config = dict(
    arch='preact_resnet',
    model='image classifier',
    dataset='dead-leaves pictures: piles of overlapping shapes',
    train_examples=145000,
    image_size=24,
    crop_scale_min=1,
    horizontal_flip=True,
    color_jitter=0.1,
    targets=['shape', 'size'],
    num_classes=[20, 3],
    norm='batchnorm',
    hidden_act='relu',
    depths=[2, 3, 4, 2],
    kernel_size=3,
    stem='single',
    avg_pool_shortcut=False,
    widths=[48, 80, 144, 256],
    label_smoothing=0.2,
    loss='cross_entropy',
    init='orthogonal',
    residual_init='zero_last',
    optimizer='adamw',
    learning_rate=0.0021,
    beta1=0.85,
    beta2=0.999,
    eps=1e-08,
    max_grad_norm=0.5,
    max_steps=29500,
    batch_size=256,
    epochs=52.1,
    lr_schedule='cosine',
    final_lr_fraction=0,
    warmup_steps=1470,
    weight_decay=0.1,
)
Rows from block 2 of a small image classifier, named by matrix and row number. Rows with one number belong to one channel. Each number is 128 + 32 x the weight over its row's rms, rounded and kept within 0 to 255. All counts start at 0. Numbers have three digits each.
Before each channel's rows are labels from the 100 images, of 14848, where the channel reaches its highest value: "strongest on" is what is common among them. Only what is clearly more common there than usual is listed. The data: dead-leaves pictures: piles of overlapping shapes.
# convs0: first 3x3 conv, stride 2 (model.blocks.2.convs.0.weight, 80x48x3x3, each kernel summed), inputs 0-47
# convs1: second 3x3 conv (model.blocks.2.convs.1.weight, 80x80x3x3, transposed, each kernel summed), outputs 0-79

strongest on: grey
convs0.44:114103113082162166090093163150079128138160124130086149149079093142119104112088157153162175140092095082169125077134122153093097132115090090063180
convs1.44:139110120124107113030097069107110104151122117120074113116119128106083104127101153144093130127137151119118086097123093105140037214131104152202136152111163124118143130098102149131087095130196089099134129056108089096128154156146112100087106138

strongest on: vivid
convs0.55:183105149107109132135120091150120168110156117143131160146118135082097107093113149079121055153134122100193144072103164148034073107118146112123114
convs1.55:106110149097127115141071099154142135125128153128057132126151107106146112072089115132100174106145142157100134123101138146107121152109111121061107119132012121141124155107119127056121131167167137064127081048130095072062098126130138148085111145

strongest on: small pieces; vivid
convs0.22:138111174071106142129096127067098101200132143122125101183146071131124111099148091134090115126124160148163154127073117082137106223112123133142114
convs1.22:118130119099152105113137135106107093089118172187126157142131083131078188116181164092096150131120098103211162134120118126134091032118135099086157094115152134118164209133139086144118101132109107101134144179127074158109113085133133171062117116

strongest on: gear; vivid; ring
convs0.24:172144164136138077134076136146072105146080120071132134144094094106149116113100089127147109062129122147127091150123109129030088122134078098166143
convs1.24:145122096146071104127156119086105138127107075067076119097088148176135095159109102127132138082157135109117098113085133100119125039140096076122096152108137166085106143132135132039140089129172097124118109163095141183125151159160117114194143190

strongest on: vivid
convs0.71:117109094110155140173129153190141166111151088156139107255111121157138104161106146117103110133100110126143144091164149136134108178177097115133124
convs1.71:108121113106119106177080080111061127121098111108126127101100094166121110092173099133108185080115137124184067121114147079140106070144144074074120092090095129178151164147097061104139145106139145107086098074089172146074117113168111114121128110

strongest on: vivid
convs0.70:127120156116133179162119151119121124124183109131082086054139158162132066072129160125087136144117129107155134133054109116140156136173108123081202
convs1.70:076119151144124148162153144154098069110108130120226154117128123111167137129176130145121115173106122111173142102122106174089103116100149130132109090128122088070114187172110092167107103116048163140125127057123061102176138139170133124091153088

strongest on: grey; vivid
convs0.0:176142142161086083081130140156137119144090186089140090135178121113069127164130095069105092094144159131076136128113148097104120135069161167092092
convs1.0:127112082087179127166099156173096122098082129170139139115071109094131147139171077070141130163134047118139115108101131143085159108144168140212127135107153136130106112112111063151124114159068106145114131201116137175065121097144153092114155128

strongest on: grey; vivid
convs0.32:128127140115129173099109127255134111197140134109154111165142101132081104116165168138092112146094098126129144136144121123062108140104150120101085
convs1.32:120139120094123103133129111104147104116120157097149061133095123094111109103129126100088031172109119144117151123141083155157118141178117101061141121098089137126135127075126132073162139068163126113188143098115124096025105101103130130106075065

strongest on: grey; vivid
convs0.46:138126131113098068145171087136163140079070132120131114111123112079101098106187070067078099108140137146094122112152099070119127168112179173138117
convs1.46:073083133092128142135059081123123099113139073139116154081140111104104151162103121101100090103138127105112143064063125115065140139098066123095142136089143125077138147119117116137181125110108136147189064102082139089144106125168168085128090059

strongest on: grey; vivid
convs0.2:142116106079153135097123153227133113143172090123102143096084058143096082111126130122140116100098070081133142098112148124134126100125126122054172
convs1.2:136098099128098096063099082103140085122142107114214063099149153131073145110129118152104080167118136164098105123125091164087086173120155141139148175122067122124150112092096128108129154102192147122158131072131120138066175115115080088084100123

strongest on: grey
convs0.56:206147182180147146102109109051142102124088143094139098117161136092164046106079122102139124133141098147124099142094142111106106170082138139132150
convs1.56:139147115148143125097087122137136119089133128134165156147075192134136144128068100103142083143141120129128141055166110078084141133144091162202111158116077060072097072131091120132070148149039149135128181102139138180115152132100106124121136108

strongest on: grey
convs0.15:148065146117089169154141133147127081100132152137068106099175091124133055092118146090123161142108115093161117117041086116117129113128105134120194
convs1.15:118115142139109130080147101160123110103152151132183074145123093092120109127178144096118093180090146106158127112123121142125118139124110101220129111127012124101144094174127145144141121124081163156137156027142075100124141133183151082122128117

strongest on: vivid
convs0.72:068068174109123154119162130092165120090104149086123151132154113067110060097086088127104198131149136094139079103088161121110108117098141116098146
convs1.72:126096141140138110097106088149130151115123160108171079133115119091162096120109159071110095141187164092111132043118138105107117145110108117095088136141120106089093145074123134157104140154023125148098143074135142181138131135115094018135125107

strongest on: grey
convs0.43:107160110162091088084101141128109078103135083159147067119096170151156129150140121082083094097162070079107159173134121076110164161169112150126108
convs1.43:110155112096132137137122140117130151145148069125055092078131143146117112157104122164125137093125110112057135141101100062123152198140095164179157136117145060159056113169109081133104111097138105090093126093105139126185085063163153084136099110

strongest on: vivid
convs0.38:105108155158095094106078132088113139133112205119099155104138109098137021202117087096131135095112127092106096122082130144145100138124105101127154
convs1.38:124128087152146152104107153143136143097118138126154113137132099070136154087177111093142132151108131082106141065179169122126120125105116162121119096139047140087112015165147109122112127176046137149089132122117081193144120117082140183117109097

strongest on: grey
convs0.34:110127103099142144098063163159078098138167075154090113120063130167175126144088154134141144120098067074149148100115123117119141100156083077091160
convs1.34:067098146089097117163095075111100108127107109119062059096152106138083117141112166159117120106164185117113089095128115060130081216102111146164128157119119151155143069122102120100076106104122146137110121047097146117151152102164118092106117137

strongest on: vivid
convs0.5:117150165137139079158108124071096184148064149078089125124138108116157076073076096108108161114115113099127111154157097088090113129108083074109158
convs1.5:143156120152161115144173155137100154105085157114176115125100131067150158142108128114110036166095153105112130143136165143143114065145122116077084055141183138108087118148099138112134125159047108156096171183140105107101085144107129151114193095

strongest on: mixed sizes; vivid
convs0.61:130115138139137158118153118079141119090120130085086125104139087119157000066120101111122171109140124127141093118090159115089087107124122124091161
convs1.61:131118135210146153107139109076132118132132101118135144154147137111107135160098179160134135108136113077135127124110137120108122037117093147186066142117140103091089086191108163154074115131024154126119127096109106153179175099151075124161109148

strongest on: vivid
convs0.29:123146132146122076112079151105085096121152078159116082135127183141161129126133137067058099126134072094119179112178116074117164165145087133121094
convs1.29:159160125046108112194108149130068160121131093175094122111117108106144148148117093149128090080133143093066101065082140071104176136122122092078108129146119077115081126106076069128134122123090137096094143143150148063124094091145159160134154110

strongest on: vivid
convs0.19:146076191068121120149143154117142132095134116092089108186145047089157102161106118114091129138105161138148072160142104111143088172097146103142079
convs1.19:080145177126126113168133171157115080055114108187145189135092077136098115086180116084075138192137125132128145120117127137107094056117126096134109099117141104091096187143144103124131079109056135147150165134119135156072127094135130154101146074

strongest on: grey; vivid
convs0.17:126085131073162124136134109138110163134115149085094153142145073097094139086091105153149129145087158135123098064144139156101061078087135076067093
convs1.17:174090102086132140101133093158110157111076127117038089100136104158145095102101121060098172055174167106136096108129147067132069200114121121170067106164114178157142102122123127163115130162124097111112152145117096147154121168116134144098110144

strongest on: mixed sizes; vivid; grey
convs0.66:033096099117089162148147134171138116131121132143085199105137139126079093156180143103075158135133156121142161098081117133059161122111105155116132
convs1.66:093153092135134129130161120096109133127121159113142031127138128113129135082126139127120037103125115164155114183127130157108153155114167123136063116115133146127130209139097076098156141078174124090109089060100126077141044127180130114103122144

strongest on: grey
convs0.51:094140137122119112095082106109109099148093114127131105201149096118123131126122088108119076156125083173096124162189164124035084157148074102114107
convs1.51:098145103123155111104136175145108087113104126164123214138100136150113151112194126147113192123122126097132114162102119087151135000134130146201116098130122121129084179164150157122160096102107105133119128181131116162076115099156135146133140113

strongest on: grey
convs0.14:120094108080131127153179146158123203049089163078115144124125110082109123107133086129116112191113155119142079101138124110142098108099179101086092
convs1.14:167120118067130143193110074155061125111083131130124064085124105102155155156124119113109065145168136092158105087079146116107137165095120059116092126145145128125163113098089045136140110126048113122125110107147153105110139075141139084149119084

strongest on: mixed sizes; vivid
convs0.60:126139111117148179206137107114159118058100116109149123097140134120140119030098133095084128112145133118163079097080102108068103089135124156138157
convs1.60:098141120205108162131095123114130135143121125095171066151128102118114132139098127116132090041076108122173138158098123118117120072105137100118140093118078131117120191186087095092121146089124121089123101033134137089173082146146127093100073101